Weights of a small image classifier.
Model: 64-pixel images, arch vit, activation gelu.
Training: muon at rate 0.036, 6200 steps, batches of 256, held-out accuracy 91%.
Data: trained on simulated fluorescence microscopy of cells, 195000 training examples.
Rows from block 3, named by matrix and row number. Rows with one number belong to one attention dimension. Each number is 500 + 40 x the weight over its row's rms, rounded and kept within 0 to 999. All counts start at 0. Numbers have three digits each. After the name is the row's rms in percent of the matrix's.
# v: attention query, key and value (stacked) (model.blocks.3.attn.qkv.weight, 384x160, the v third), inputs 0-159
# proj: attention output (model.blocks.3.attn.proj.weight, 160x128, transposed), outputs 0-159
v.67 100:551515552465518460473512545469511588514506485516497528467494577515502481528518472552571484476500548549530514474505577558526521479458482492482558493564429528428507510465489497545462482421505471489439502497501507455554496512479461460482462542451500512528407475478415512453446501481522525482515486441549478590478498449606377505467452491469530576483444492504474517560450451566511446519518546494539547427501454528503486587526520529548488510484507552557493493489449444476531505536514445
proj.67 094:478484460467477571485433410525505514514481517451526507523542490503562449470501506470509454446513484482468437485523462470493551557539501545527505570465568490510472495460518471486535502524433494491551499520482484487472479470536534447499501478548585488504523503528517415476562554461396487495420520566504501482555485475522533547560504477525532432568530454477476430441434469492465488508514584523554506580525444489479479492479580452451500550436458489488492445552524505455597584501532538
v.68 116:473455551490605522482560494416489489445474476520521528541481528510513418468495420550502507464426477424454496499522491459528517572552507538504506523530525488597417481480562511528557528528526517466501472472556434531495478443580578445478589473470515453502402455511516482471541532567525505498496458521473486507470491440503489436456484562517481482490485534483530511521512565497478523516529527541504435460506549507522578478549416458444493534519517499499528408471503504571509500531542504
proj.68 111:533517529492463491493482511600475432539470514414497505512520536487488559557518470459514469561551421533467591531475534548526505480462559486538545499559545490538549489457461459497508514483503499469527523482590572470512541512504517511522526529482475524499466601442494518455457444421471366500490466494472562511478561561484568562448496516502543458413516462484513478524507508504511518442472488472517467436483562486474487493420466491502499471514484502443443584495528473455535454552453511
v.69 116:451526487444482464469529513542452470493503470514478494498511534514553517518483491527435427421515483529493412479507502546489465447483518570500548481505454478472540515506504496529517590499529425452454494533524499492525609470459458501439520475591461507449592589501519477485435455499491542419476563539539421500486460565481528565468509464531529533501545498490507540454492502534476520498497495620473472519509551504454477464472494480578498473412587545515444494581476537528477490509496525
proj.69 116:480508536527506512489455489542543540538514531426533499484462462532464487459545517548533519481488514438527501498534486471445479534508475417563420499489522519562441498538535467511477464490454557565482505499420455464476460494519536517585499441442564492509480536562514502489525475564496528590582521543533543510434495462524461438510493482477530503507459446521547478483419438509501527508488511473506532486464529503615583567531499453520479511510477389454541524440485466493518502425404535
v.70 080:459493523454470431454511523504514562502487423511468478524474530542506472479586485461433406439470468432423511494461474578457494576533527552540462463501456540532482496466511423504424499508485517449522454536499559532538538569501568482504494455462525532501574544487538529451471478461494453507530527513549448526438475506518512519486507472523529562500491475477481519575557483543558518456457551541507454531461517561577482469497440525492565456418457524470519424539502568537498463501545484
proj.70 081:462526533530567473491505534551496433464535501458590576498463506502428512532573452495525548531483510467504470492531565501445486466507479486579536461521515490535474532539492558484587458493515520503463423471568531512446553514437461518417545475521497400478509534522485522484500522475474536567571477498499471490546472487531493469470464524534576492484472564561544444444377443481452526518502478442509535463475525558469586548464502478506475500484542444484457443461475490477476554496503549
v.71 105:561522639511513501536501507455506475531462493515483509562508494555527535532555462459575425468471477516537449367576507465551428490470552509435514450536570529469526509531475552501445440495502517489471535530539511518484515410460506421459486496521499506454460543539526496527505515547496539397456486495484509495495425449559490478480521521450546491460492515484474511506544522582496509446615499526504480481489485502473483527493496473472449489546576453515483541539450458535454541470511508
proj.71 106:504496474486453545423450502565467588500490452489494533554462451458486509498464517439480517481449489502451518540478532519456494504524566543564474526485402546573505470499488451554528557533452470512520557515508522597437498519473543553521516444541503489553456439489471467440462533521506444501462523517451592506481586520503492538453465500460499508555508475397529519521492473404512504525474524564540515568525508458563510501519480480513520477494468450448544448497557462434544465544464438
v.72 107:509427534529517466491543534506470459501492528494537476480472480412464437428505431525432528515453489405498493475501500521443516509513555513465537514508490503549427515546492520477627519535464463459539506532571515433520561427521535487519518476509492483461448457478564459491530476581491533503454477561475483523504525520464440467523423525517548440562523456450589521387485517519430478564512525557470452549495554476453514438501501525511519505538559501484492456511526531559519514457470537
proj.72 113:477544474505441488448518477612504519505499462465438522583502513542485558527495541514496456596493459531499546530504545489468455462534524357545476539549498479524555531472445461500479455473490547532446567490499438520489517512515507484520542554416470500538535557521449537517450508526535486432515544481490568492475487525501479489476508450451492525406485490535514500567543504481530542435438460464515504475526574545530496506509512434510443456493497487425496548435523435563524451530437519
v.73 118:544503470495489516492492562449471512502512494505511590458481523504480465488549446482507507500460527507543491510538460543529583560449481488536475502457581461582486439475469467528516492460491532515442507452490524553500477574485514527452486498443535513585410432539538481477495522522434419526525538504474511502417551522566481478424501573469520510477473572489517479525503542536458472489515487394486440442473490586485541520501500443461489487575511505577500475531493416490443534577533445
proj.73 124:514464444476513494574518438512520485508471499453560486502571472484564543525476472502468511540560481503488522499490558532559480514505556571446536489492484505506533486480464556506493482554520479501531472466506465432521586487482521471473518509563577504490504496475496491472480477424488474465453470503473530499491495486515546512565476460520538439491521518439567506505555545456480437464502530537632451419434517448441430518452479534512548556454442454532404518548556566425556562448531480
v.74 091:481537420538577551484450541492419512496517495461476484486475461433573454480485475535459416545504519427376512438508533493468516477577495437527531495491512503432474517443547503574553555517432515483514570512436553568455596505500491479544528474518572505482490472452571514492491489471492613528512531578494532499530516464483477545465507502507459518505547468519495487519480522463525499524526464517461483457503482461497441530536496506544485527451458558465447474470551535486521476468491414
proj.74 090:536516551479524481505494520523592488585494491498489554534461522535561471541597469475437523501549476541566456562522426517514468446419499534444533480554565548459494472520480471402508462441519467518410489497464475412488484518599455454512537556544460452519520512481515459472507491533480530454553466483555477488396454550443518458559520473549501523464520496484530538503515489499563537525510503528407494552478482499504551478506498464464541481509526528497539487448511506534450431511505450
v.75 100:552462517502421524461469495473439504472519534492380505489516500503547488478537470460461489493493573477548513468455481588507489477495487514516526498531522445491513485496430584524505548494443502477483505495494502466479539591427445470527539552499473621503428487510540456458420562530479530493490486517525503566534556516530477498527464479414473481530527527557484464434483460469504476459507503500492471455440453473554525557446523579494522507570521500559505507557476492535414482442604518
proj.75 098:470463422511491531545527526522542488524447440491585528436548497530518533511469572507471480505531460514506464540457511460570457501523524421442406499478518542526480492523475495512470515575484486497487470467477512533532513467557541504459509519497549454560536434457386510532469513460492545452434559463560520491482450535501495520535519438499529454492491513469535554581493525421543435502551517475555500581495465494434484458518536476475505514508518512485402427525474476531579491588437507
v.76 098:476492568556544526465480506440443449480479543501516467527457453495597525554484514414512462556480454451471514418524499521461468540565472517416523507531493517502480506549466460452585475454547489526545506515491597472517571439545463515532476468459471496406411444486515442528506556576488610500448463493558481524509507506531428516515520502487506551479497488506533480468445463519509508534502489538494529463471496476460521509503449582505512550537563554451525483509487531550493438442489520
proj.76 100:520433582491430557494480537513565584560496495513504547570488535498528436523461440470520484507447481577483422490505529485493478435486557464549472525493458488486554587498515431494436498457486469555463551476502469478469470528467510448464527481521469452545559593440463548474495532555547512481435534470508478524452492531480531513427493426466461495483546460552524512526490497428547492516533514508516482551512539473536517486557571446542469483546506496448547480430519469545515484555436429
v.77 121:573397495576518504496523539467545534527515503493512530457490548431465448414467497490490508510465559457501577507502461493466537515518534453588437518500545517512484501478437521450491474513484499460488523455542458472454477540500477484549486535407496485525503455510580464523521512511506474508472511557449572485507507486521538422534486478435457481525566477537515494500529479425548498520556538442394464505508474472557461496529540479456543501589454368487519496540530518530524550422515534
proj.77 130:399544430495495418464559489569403412422469467492469519483496489465480548558510525512441478570530500480508546492468537516539478477496544510475542493539508494519517512458472525503484535557467470472428524472552527571542498529456510544460555571485513514522517468483472572504486446514497520466562464453491478521538480502540484504501498529482474549466455538450501536581568527498525493496447477519555520429524470532389477468487480556449505490464510582562497517461524508595462472540566442
v.78 096:458502544470487457527583485512498496440495465462432474516536507581462491498519532523573423457493498498521460557504528529549453480479495468514498494552519557462543472466508476581493554496530550414448504536508534509469524475479477515461534487466542542558551546552513465497443496453474561463490490488499519502509475506509483544498546538502580482477457541455426460572519571521555567460548525495444438576450480523427483434444510499553534494511479387569443503515460454502440532552554495
proj.78 095:472537406520505493505446491519537508517505556463555526371480479459539554527572568553402579531541515461490481468482512496477523526534489585523504524481470448565416534520500513470513445559428554509501472474510472565473508490481523503535497490520551422487495427436444523487540435555535431551520534557479515521460546534509482485478508497533507511527449476480589480461509464462509458520529534530539470439461535525536574516502521518469425500470529474463533444487520459472488459440491551
v.79 104:487505512545496478501471435487481549482474506516420410541517503546564506536512521550513520520604500485503501559423490534508456423556522563536460508468501473508544464537507519502475511530466533497510435475498564482424499558524471541497465473485490428497660572507524498478492567454590455496521515489508466442491512450435559532533541494513456480552507451519486479448543428534529547485471447509495538528488504512544508503439469518527528459502424477415546495492518568453516433481487510
proj.79 101:431480542545527463543548579523468490461530475516577498373470517502485531523506488525492539430455496515530420448557525449457487534484414479481441459446469500519449464559568556490525506489558497482447455483511531598503496466489453586479490502486410533501461548526508554536513515524466544504529561461540431510549474541476503411476477523536549540486492555547532526481485476518466497501467493499408558499522466511530575514515457538504490556462534481585497469496492478551455487508464494
v.80 101:497543533502599475523483601511538460461535437535572501534478533514411429491523471502546422448477479547556486474531528490566478560507476490506578534488528524442484483519488512480437500455562427474515508486461539488524493491556461472503473510406500457520538507503414510493504533476510542547481481448501477497482540445566520479495559566525464499542471479450493502601461547503413485561529523492417478528485460546468441525503466563475483459569463426528491480478463485511514496568536518
proj.80 093:506484508501458483450465446491459542539431537477432524533472529521520530542498556505459501529519566451489473471524464583447541570521535581592486566496468486510532553455499526528510418548461490490507492493579479567484457519479520552489498463563485516437523547499536480462539445554490432511558445483404497523572458509567498552454458499532464479513478514429466478474548413525535504415490523526525510444552509469507539502439505514457531495449497486481537470517550545468554555428482488
v.81 121:491480449479509559495457570540497536421492490415543476445518534506442477483493402554500482526529503478498476560587487500517502479524512485539493512525479500501460469446534517514516546482500470462500448437432451445469561518464510461505573475425577520480537558548503448435492442452453528501540524534528512490496568516512506470509459578550536505527535453497510530622503544499522484531565478509425506549495492494401458440524509454526468533495505415526476465470594534507553518515537515
proj.81 117:451589492512567467454513496517491469494499534523535522467483463528561558554610528526453455513570500457587496510511508514530454506486507524445557556545560498504482499460441423517540447509514481504468499526533460516530528522515529495579474500519531462452472440496473517514499412561540444472495461497510544515445423507527458539487574520615447549430498492460524478485512461510485547445483508481455466413465482493467529536425466524440503511434517509504552495495480442478566522458453566
v.82 102:526472518516519550517505521437544504510507522534535461479482507481442536502478575529447510480446537455495506472485458534468472424462529519494547500555576583504461521443486510549534484443455480479477540583568498472446547521468461418450436508536523481524482551558560481501497514480533535433441571536509534526535531502528514505434496475449458471501524531484531506532486480512460558533531485531465467440459536488470439455410547557519527452589536381513440560520432575515506491522522490
proj.82 104:472545460559420491489491458609504516522495449474526539525457461442494517478505540483413481526492460488506532506491476474522534526581575470556467482479464449512493516513472539468470490534492511477476530485489514624473426468523467535556544495445513493545475452482472532494444469558496539505551459519521553485484453540532450492505507501481456602484423464517532565483560552402573511488486551555523533504587526507452511532559434464435467490473519507509534443527502475449527466429508458
v.83 129:494543521564524520484487524412474512560494466497509470489491468483518485501497513522479487471501488461481483510423551521408528560512508491457573529512455450469491464445530460441448568499475537514532559490535531520525506538548372519540460500495483462472595529458525571529503499488551539572478443477493470538437529456469493503508557462489442500439579463476494482514474423502488502545492506533463519447554490474521469603520482567550498462476404574496462494567497539502559446442465465
proj.83 126:515492523468474479515542502544474408560493523547499488534410576542498467510527472506519518451527541475499409456538447508485474493479497485527411484461510573468480528544545499464541457468573452464460431482476523492484425545490519501423518497502470560481517612553494512515543519513463542560576501460479387514507391478542565501522468423468535486520491548557473530455500509476513517516540501513524473567503492510540535432525540402476530519487517512525491484438474499561460531480491493
v.84 112:510534442531479430504415464569494553491495505439473531473517506471538473541471527518495441546508465454504504520428462566513529488502529491559549482549511475442557502485469539549522481531436476498465424537430463484452498455485526492437502479519475523546534572467483503431500495535494533550535548500503529519508507518450534615527493520542540468499418554530559526459516520547447446528519512516505479538526451613482468428496503489566474515421496468480537495374579512448482515537516490
proj.84 112:477504504536511512485513486461533517532428525498530488530470522489506543484464465582472494512492531522551524520628500447502449507524487506493521546476466524517468483478492441449558410436469553573479561504463450480455487468549515487506508525529494477438558444510587434494462479503523446447499552561568464442493459585494447421507526481469415491523524556526572495501515448524479541513462479464427488489457490455479482592545453570471499499518474557521507501621457500486541488479487489
v.85 094:433483460506561456474485497507446501489487517553564478502492481541478571528484572506513465463507566457440575424486549538456517512476507431425560483501617549546511580459505502536556559484536455443524528536546525482494494508486463482480462493498446525493498445514499488474556507519548593488551568483517501568482481483511408512491490520506531481475455516466524440492403508461457494497494538522568511450526473522431427505474527476515504505452512566477447569489439540478518436544452455
proj.85 093:471449500477438481545437506479568533588537519476440537538463570445574448538487472466481547516461496553543493513539479479464547449509510549549507491528441511479549488455517502512425414487461571537519529477507457388435458460559494468626512502491537480499494574499509448451387506507427516517494480561469444453523475569506522491529511500466482512464502463555532503474509562497528471508475476553515487542553578477511516488503526491487483490524503463511548441542534454516468550515540516
v.86 111:478498510501486510509550442479594523500484511562493447538528394471511490444529481540540561570491503444476514472560584487498522532496544521452464477523499478513491501448550460553470474546477527467521524543545511486536467562490546502568509509503517556557377480470523595509541431479464535476553436524498492518573507469518443466429474495495532493508432491467480444527559503519562460453449502472493536514467512523545553489525470454486456444571482562492461428473465427462493550492448454
proj.86 100:532543464465499542512485513564456473492563502421520589479458506472448542545532530419436497498526427549439522501390498501520548439564451493492580450489582490437495472526533542524567494516548475492532525464518502510472561475524473483497516526574486491471466494564460489496485542484495479470462503465471526438483536495442485529505541536537519463529540450482467405512461551566450532510462443491520467546517491552531414493478558488515535484531482467535484497538523526470453399538580543
v.87 112:526493490528464504523456459518560471507552526549551475539538537523564575520425496459449521559513444548541481494526479411554505515487452475499392487437510495480525500540444481406503383475543467539492419458498506535438502498514475515506503502498544464486487533532520502600548508519461482474460559525428525472508546540526538481508473486497469570520509488527540504441527475479523537558530428420433562522479468488452545441514458452446511551525535472512513542457552492527500500499436565
proj.87 103:536501596519527485490527555421446532413452498575473475495529424477502431487462451481509482486445532489460430492472500583530463483453498572483564473529496505516544513477471510572428559529517470518486579492424455511578532576408512540507486446516428501511493455504515528499486506561568540467514500467529486500470492478474506483490501487490431489539496499462466499574580494482468464466503503558521540446494446463533485578505477539536468495518492504552573568503524559483528462456475429
v.88 107:502508523475487523559555496525504505461506575516485448457482510531523500477479481589498534573516556506501501544537551479463536373522491480555458493467453569446456526490553462529503468410500485494451560554527534490506525479470491498479440554523503558533415510497505438478430514510444562494513479524510553530573503506522392592473471461552508535467479459461478499531509472576468489490448479430505571518430528501446475493407537525554543538507514499513492534440461474471544464481458484
proj.88 102:483561497506531533449484423533542539490563465472509500475552449491556494493564585479462482436521467525512460455493469469540514557533422521461497523517495446462457504495475501475529502505461503469510541579432405513504463456495436471560532504494563455508503528542469524514582535502520490441422506528573545496486536478449476471573530463485457554589510420539492431460478538491531510532493605507430519525592433543566462506535519465480459524450500489508516434482523526517506466498514492
v.89 099:456480440577506530468483465500453436414473558481442496538522448546443547553468527509494541526520514496559544450591452536484502394479451549519430513425489514514465554569511494505551453483518522513539519558538495418533486454465515532453431470490463491464450487516497527474467564532543478411537568437541541569493544497450506502558498550496404461485498491515496523462502478483522487485490493473527601541493497489480484449483479515484536559512579514451492524526468447532538479517487536
proj.89 093:527495555521446538512464537501543557465536454469473534441492558438552419493476468444572520468440484548585469491502580393535567508526513439417485517438488495469554517479573538542399514452522439511543507542478545481494489468511440487504471484499502474488516490471493524448468500452496498464401508511533506511479518538508451479471530478500460597545512464500527522558447520529494412517502521570487479500545565495473539546544492478518486529571497524484545525489539496475513592528447479
v.90 104:467543477491533475543476525490543441498514532487510466502513479482518516511530534460446476496505483537497460511587501569525432504488533555424497524541560545494519547512508495607556548394584493562527538424462581448535535503478582557525487476547545461450545467537470496509510445468505494397472519502559453457491481493462457464417477543489463505505498544471459507497507499518554547452407523496560403478497489500550519512486497519412489427541493505492466478488495505488429493547491516
proj.90 102:576468496477483484556480481517553615536537438527555520487490408557509504431526515503499485480450485481419515525413462529487563513500528413520533480468458454485497513575440592466473531567486548492571486479583477519483534479508443451485510480473506432521467467411510485460531506557521510570557509478453512554498474480472466520537570523479573492481474434516484489475486515486445480498540484520543568485452557472468592505496476508554508540485511424483518473475518503472458528464548526
v.91 103:517491486502496580534458481445437507544563541512399455446487536455544487499513517446454516512491526485446515500457504477473469467489546554520501547473522499474488452514441578507523486476484472516545428548522503532432523583525458532534466552557518513443474451459530483551491576473481442526447544540445500414543445535554543507555561421459488435567529549559499494523568497518566561506515456479511488461414511439604509539475483496477484470520478549453519537481488501528471510499508475
proj.91 102:525432502485469491519536539496486504487480433528488580520545463547512560477475512513534523478493484530484449520471458497566435508440495432449461461526462507555482444491496528440502596535516487465495510455468535507504529466516485491517475505452469494596552475546494474563528524484595575434553516418501460518462521517405512492470420543494496498454470491461460589573526530385499498502525551474458538596508478535490514510488503481479577472489495524536480448501560515574459431500509485
v.92 105:468532505529570499498507459473471478480466486492502505457563456475452500530446518513523575477476457576507554468497566510590505524392528487485528504442434513446561496448549476508522454528490559475498548539497539569497448421506557516492447525537524435555445502426481570515436472538521548460420527460473485509468484487453465496521530488466510518563511519412450518492442522511456540525514488561540532491502508462545466476525534502540484527396520591522492526430527437556509534543496489
proj.92 112:622521507473445562530491511490538523512531520488380509592460535463508407455445498487555571503497507517431483490524429476467530513492484506514468527455497481509522457510528532494521526429525456433534565505386523423488501501532469454482470536514475526508506486485524452468505526482450487515533555542542468466503493510462530478522461553498516467553516435472455528486572421526483466542547522503450498539483518528534555511508541468591464492524476516485489568563513516387526459442484463
v.93 090:494477512479492489492530512496471507563476491564462508515473554545600464558529522511418482530476525503456510406505463514433540415510482532575469467416462508480482517517480455555499512501484521500457510551504525488578576511490494490496443438540533548492484490499622454465455506497479519404530594529501537526504481546447449554492474441525468515427468530540489515460575459491623527489501512504481505518486501561478466476465517542544541490440525540455466486540477496462518485419475458
proj.93 085:458496530568513473426459504559549539451533508411551531436495514468509501494509411447508494505476513482519441488492563456540502529476453480457490469538565527526462494538529515453481472477474564538449494488422460511449529497548463501513536473479555424541536489558490508499504545482528565535513481532563479486454537510489482390570444481485522525551512460523573500508394488434514424548457521521515523473485525524523519523557502445493475552500542450487544482425547559570453558533511437
v.94 130:478535543538459523562502510534505478518470535516497480504472496489501543489504532578495550488553503528542474598476480507494512463465473485480465454512472445526480557527510509498449478406475501555499569540445528516525509592478451511474432538483467489511544566434466527463427483474524584425467507542540504460540554478518524613488552522468489474472572501448473511481490496529545451507475481548471516515484494583590460516396517519502506384449466436485437526476466533503574503480491476
proj.94 125:466567527523499485481544444511529533491516441556585468485482475478391438486512558484456498487508525513451436432494514495479517565505475513486462446384452550435472494531519552490545445532495496411478541537507460561494417428502455510536450506544545546497490542592518560539567559545512530563583477455533490473485445499488494460537515445516513565537477444568447509496480457474520552508470514466499566456531490525476484551532506504547473487517499466509487461543469535486484495492550451
v.95 091:563521472567466516503558451507492510491475573539493521501576495470481446460530453507508562580478517545535510481512511465449493394508533507518422483506512550453491513558472533490570472475562434517478539457557508439524545433447488511577513519479444522500537457522498474503490510456474500472485425545453554516512469513549476535551445477495472481508444458506506469476490428511497444476477554478542554476537556436436521520503513553517456529539547542500571570519509493353444514476481535
proj.95 090:475517451443504499473493518547501496445565440484515455435563476534556519521461557471544425471495514449547547523456512539489534509547442504465517586512518465508485472504539448512403573517506506535552523492463472496426483499528475470493501473454538542455439474480505491479534559541471482445431545496506493497510596425518479454504566544463472534571529496519466457541455573498483522507469501519543520573536409509518453432538502464511548530473497508472532441473532480639508483559501515
v.96 112:466449493518553488474532453491516477493513509467542520418505531489536555510462563442509546473515542521452482469453443452553457491524525527457528487518502498550543575516526585524503521519500520528511482455518510536464528461465581520495483482581434433429486496469530455509509573536512492537446501535495438483472453491417524503522448471518497494482533509512555502446456481478458477424487541507609445463536525485535485481461498511409531614412551566467580524458456573553512497512481491
proj.96 109:516496552515464517542455556465576515533509456554448453563528435510509482479426434504587523472453431536490585554543481503489483470465535433538477459513460517500470477493460457511482606486489561480515541531475517438535485511454497444538492491419468515550454582478506467492502528465475509494514570528575505472571529510455534491523499514434503507463507493584451560443495550531537519541536457489486556471468565467450477460531458508603485437523484484494458506516500438487506494583480491
v.97 083:525448557496461457490471547498496539517507516515557577464524482434460523473501533454526531477417538399488493489460470537511506575480448439498499468529549507546452502441450501479532527480451426404470545439565474529518522525508499491482546512465452505513405478523514484529540540545452481521479508530506502557524596529548510491465494560444540520534544550425574529499416455415439487489547526503460458492542474520523522451556510429495547497526521473517512474493522576524520469532559542
proj.97 086:491502436481505548521549500543527411516444457473493494566513535446491495517487496499444422571551450522461556504479518517499488388545559565554547464551440479467547511505482500530491445558490508548457550513513502429558470518452524464488519544501510500478531548475510537452427480476440543455499445527505572457526436484572541571477531470471488509462487486523527491527553541555535525513497461435568498461503547496405395468489486543488496463525485513517442554533497454460541451534474469
v.98 088:530497470493479478500537495494592536536554440488445458462513512460480487501557494445627514510547533532460538466513485436514489513457487437463493482492479506480552482502474537503425483557480537567504528501448522525499496560480522549585478490505511427556494490499498539581466447433418486538541486470499504465506548494510533496508501466479510475430515510500475439554555498455585506431468519383535475581530462493548545541536542570478501532537449497461488508479508510432442534490444413
proj.98 082:534520431483527484514496509474490474451545490576467567450492442498523551476451504460431527525499523467522465543436479548453508525511495541495527471508521516430486509504492569478527517565573450482501469422548546525530506506476468496438502504557494496497512397460477489484556528471551589464513503521443430458535499488457525504578497552495450452517533510502445534465506526529461485583543431584509508510468511494444451404523479490514521514482510530576494477468525562523389506480612472
v.99 117:423470455483485503502503472486517505456452554472480416500495499531549549499458495469419537517596481503474477530510478503426407461523539560478501530508462478522514562541543472502556506556479515538553396517495522434469505491515544525549516504516482529405525516482484516470501468509578540473583501515513464427503463512450539484530489438514537517529478488561488483446554467538566439504437524555541504557461505452506568466458496478576482471405513582441510535486497519561484477476438534
proj.99 112:477509545492502486534474578495476540492591522563526566491516502535473538489537452547561497442409522515523482477501476428470453517484447350497462503452517515502489499491505476478506527439516513504508490485525479484481540469543451499564441457446471470500521503557502508595493508526553511540464589424560461533480473498436466498477539529550477514441541481559474484506441469513450560542497455466444495536512549560554553526507511496548433548549529429528536480483499426561467455512481548
v.100 108:497487533499516528535511456522539454517461487523468515519484476521522501506520505456539426418586527595516517481484439510568439486466453555548502498494500504543510559597464484512439442475568499584557480512401482468524447484506534526545473501498409445473555475472463509510467504458516478463515448452542533428476497514490497451524551459489483523483576485520435496497497495413550517466432581457536495505565515545580562534453554556471543479526483458467495500506501474482481510412506526
proj.100 105:508502500535499461464511480486488532455523507561517457439555462490429451431413487470508491530444582472440534490464538470464569546493539486519482511447499482427577480497560560559474551571481465497525463432606567512514441539464489524438450494491558536465483504474478526500544502530509502587506552524500479568574517440508501511514496527478472464536466509457464505481399457533534497489505494525478555472518482490492479459489441509502437519494522561491495497483519589535411558543559446
v.101 076:515491517512485469530454547527441502526472518439473468453449557550557546487506487461486543468534457470530469562473559526566496511474454500538486453506497484466517462552483479539531486503465533437504504526477606501456574480512485533459514478466545486540481522521513510506452569569469446540428493495448535535493530516506472527525411517578524521517514412410516550440427469554466577459544476415556522501485451537517521487536497516464533580421484436487513454514593524528472459480459535
proj.101 077:535459494515528512501539480532551538459459440523469470515550462545563478519477540532505531521459483557477416552578484501479472421474514516525534543472425511598511519483467556524495454543523494542484500517429407510536512593447494512527508524503482429541508549480483519510554502459504478496466578510540492510502478498505543437541501411438566483497474547543554509493534485448436454522530540509451507463422487529479556511425485505513430448402469554469500551409497491499539530515451499
v.102 109:519409472532488509490603538446478515518517491474522500551500504543451522479472504498527528496488496468501465495503475450489528464585509461487432474496499469587457485481454530445471526586497561567515567401519539561483461550504475541548468431500454488537533459469566512524529558499564458536511489551426543482485503489453500410503479493472453472448522447555528444456529500437539546466541548480518517478508449491504459564456562578412520540536489472530537522527460542527492550432486505
proj.102 108:426523513507482443494485543541475448514506476541511472442497501493511524533497457456504520539509515545516537495460559504537424473464466525455511426517497561485522489529474504509454536537503542420423416546534541534555514536463497527441517514488484563532484464509449523539490497467482523501490496421478492524541525472512547507562488459480506538481477576500450583543530592463538416491481414520587455437516495479442480388550478471574503443495534510484480487440523475578497504595537460
v.103 093:466515458444488573528446434485534515460572479465492451485472433484472497471505460549527528538507533499489475503535505532532454511503574535467542527549461536491595453424512516504380473468499552560523449484485531475451510538434525435492500515574514509462561560546554594461560449448469523564484529527518435539519495468437485462504509472540505488475547471551492418569569511563467477469498518514498500495466545484524421507453528472473447482513480505518546515509452490489517593458500457
proj.103 093:545585546475502475476458530480466476531532494542545518502461443524479540486571528510517540446551481481515528465476433443532508527549468432493453453469535512518444437515464548520636567479554456459522484557498517585512512482452506503469537458480488505550462454529455413520466489554506445440530534505477542488506426516443458511490495544543470501525449517476450529416498535506501552483524458560473542569467457467509530508542499508487569509485493479540453434565454498407532462506515559
v.104 116:484468427525489473490532542533520545500511439539472508553496490551483457444472496496480561467506532529553525446467495516499529493548544515559479488460515483499545508524462518450430516547492486415451485449546510467500448531513489429454522545457519501568598546558472575519498484463539440545499528534474476551459441443461587467540546495505452467537452472605486462496575485504509496507539497421438488545465466536562419526527473474436510449494424504512517449592475505470513537509523547
proj.104 120:461488496490464397489490523465401457421481507406523510419481547478503568524479494518529516508497496445533513510487518522519507524495390516496465492540534546583449464518498602556572500526502503526508437524529503605512525521474511610420533447479465498467515497567535472489488511476473483479567472455486471461551492515531468492475464513540552520521468570464531483545526477594470467488457462495541531458460483505442541485424506553457547516494465484580489506472468510508480543500542516
v.105 103:581498492580431548522452583477440453527501535429474508459511493434470569522481474497432505474516508434562478533533503587421536481422486446503422475537504481525466501481470546490520523454464492554500599514521498503503520517443460496454464479528481527501544544504505532487426498511488525453505541491467541542471569508495488501508438558492396469500594483496505573494518460522476493498506545488446529406532433460552466536506522518476502490501556471563466574530551495557507502449510493
proj.105 098:485532488466538504468551410564485494541452420586529483573443500524531417457606530499517498480531536501569458517520505437555465470523540447404506509414451564471515496557488505470460516488522423478502504528454476458501459494522501518508523513542566519512498420508485529478516530492509586514489482463516534505476407501547477510546518401455520568522460521467513557577509501404506456487498516565565516517494470477442468550509454463533512519502484511470502491507479498504546548517436490
v.106 088:485510396576500505478514512528452495484532473526479511553507417557463461498499512450457495534475456451486568389538496475429544504541486462517448520450525460468426529520481472462549519546480514498521561488531568493569518536498467534585518411472503510535492489491562525557525488507464525533559515508518527565504547478465507493536531525456444477440459519542523417479496527449563556500510502462440517565529401511496496504554448558482525465525477545416507495540537548522472438469446523
proj.106 085:533456522477494462473497555485514538485559493468498542450467587489556502567509488483509488537499513508566417534473535543483497445518450517448548511567554565489579526503491537454421427472559451555460459472535524519468477528488492555435523483537462469473548519460520522446467475512536589452494433475467463439441466536513492469486529471484462519526520508524523519591474543540503419540467427498518448513502567430468507468524520444453502497545541520514527517389526498572454516523542454
v.107 085:519501519472452486502516539475503460505514486466500577430532454459539508501473583480512557482468537495543465460443573569569518622493501471465541505556483410510532495498417531481518531517481495522488492500494552523489485521543439488467452552551477537514436475449464536497460605567493472595491453489482502509481526504511424475441515492486469527481497515504510525466483450484423523495510502536438501394517443515494536602527522521444514507495454534617514464482462444471489508473530519
proj.107 088:533431525499490570528503445475507505633381543546468457580522536545537467481476469575504477518557504547442484488509476472540448446483531531514492452429467499505465508521521524479519483485492488511485501506472512466553465484502548468451475501506481542547563527539477466539558545457436529488457556458522506537517486484499550583552438413440536444512503540455497506514541528480540465466551522452595447558452477470501458429491515524557503451496463495485462502547473535490583511547465475
v.108 091:506506465489389520493559450500532474422462588492522513535530509614496551558490490475511511541500500528543443480557457515423477472480447523501445474519487526574467532532469474496542440471522525542478422488546461483540541444496494520478515504498466594419472552564537488499495501520497415414568517480505508506449459559488518523526488507481534486410465506543491494532516473490550453435474510497527490452498496510466618533461454451530527479465491510488527519534511487560496467512507611
proj.108 085:503509505490546494522451570482477526495579465571595451420564500465503513490486423465572453452444506517522483489467526460534455489492516521438523532490507475546491480511493422517454542487498472528574534517531540486490513518471515472514450391438538443506488467503473507489471512487548498520392506467545515549457557438515512527426536514550532534517534539517509413533423507503425493563507495490611470517505543515476449495556503514531444511537532424492518492480490458452552549530432499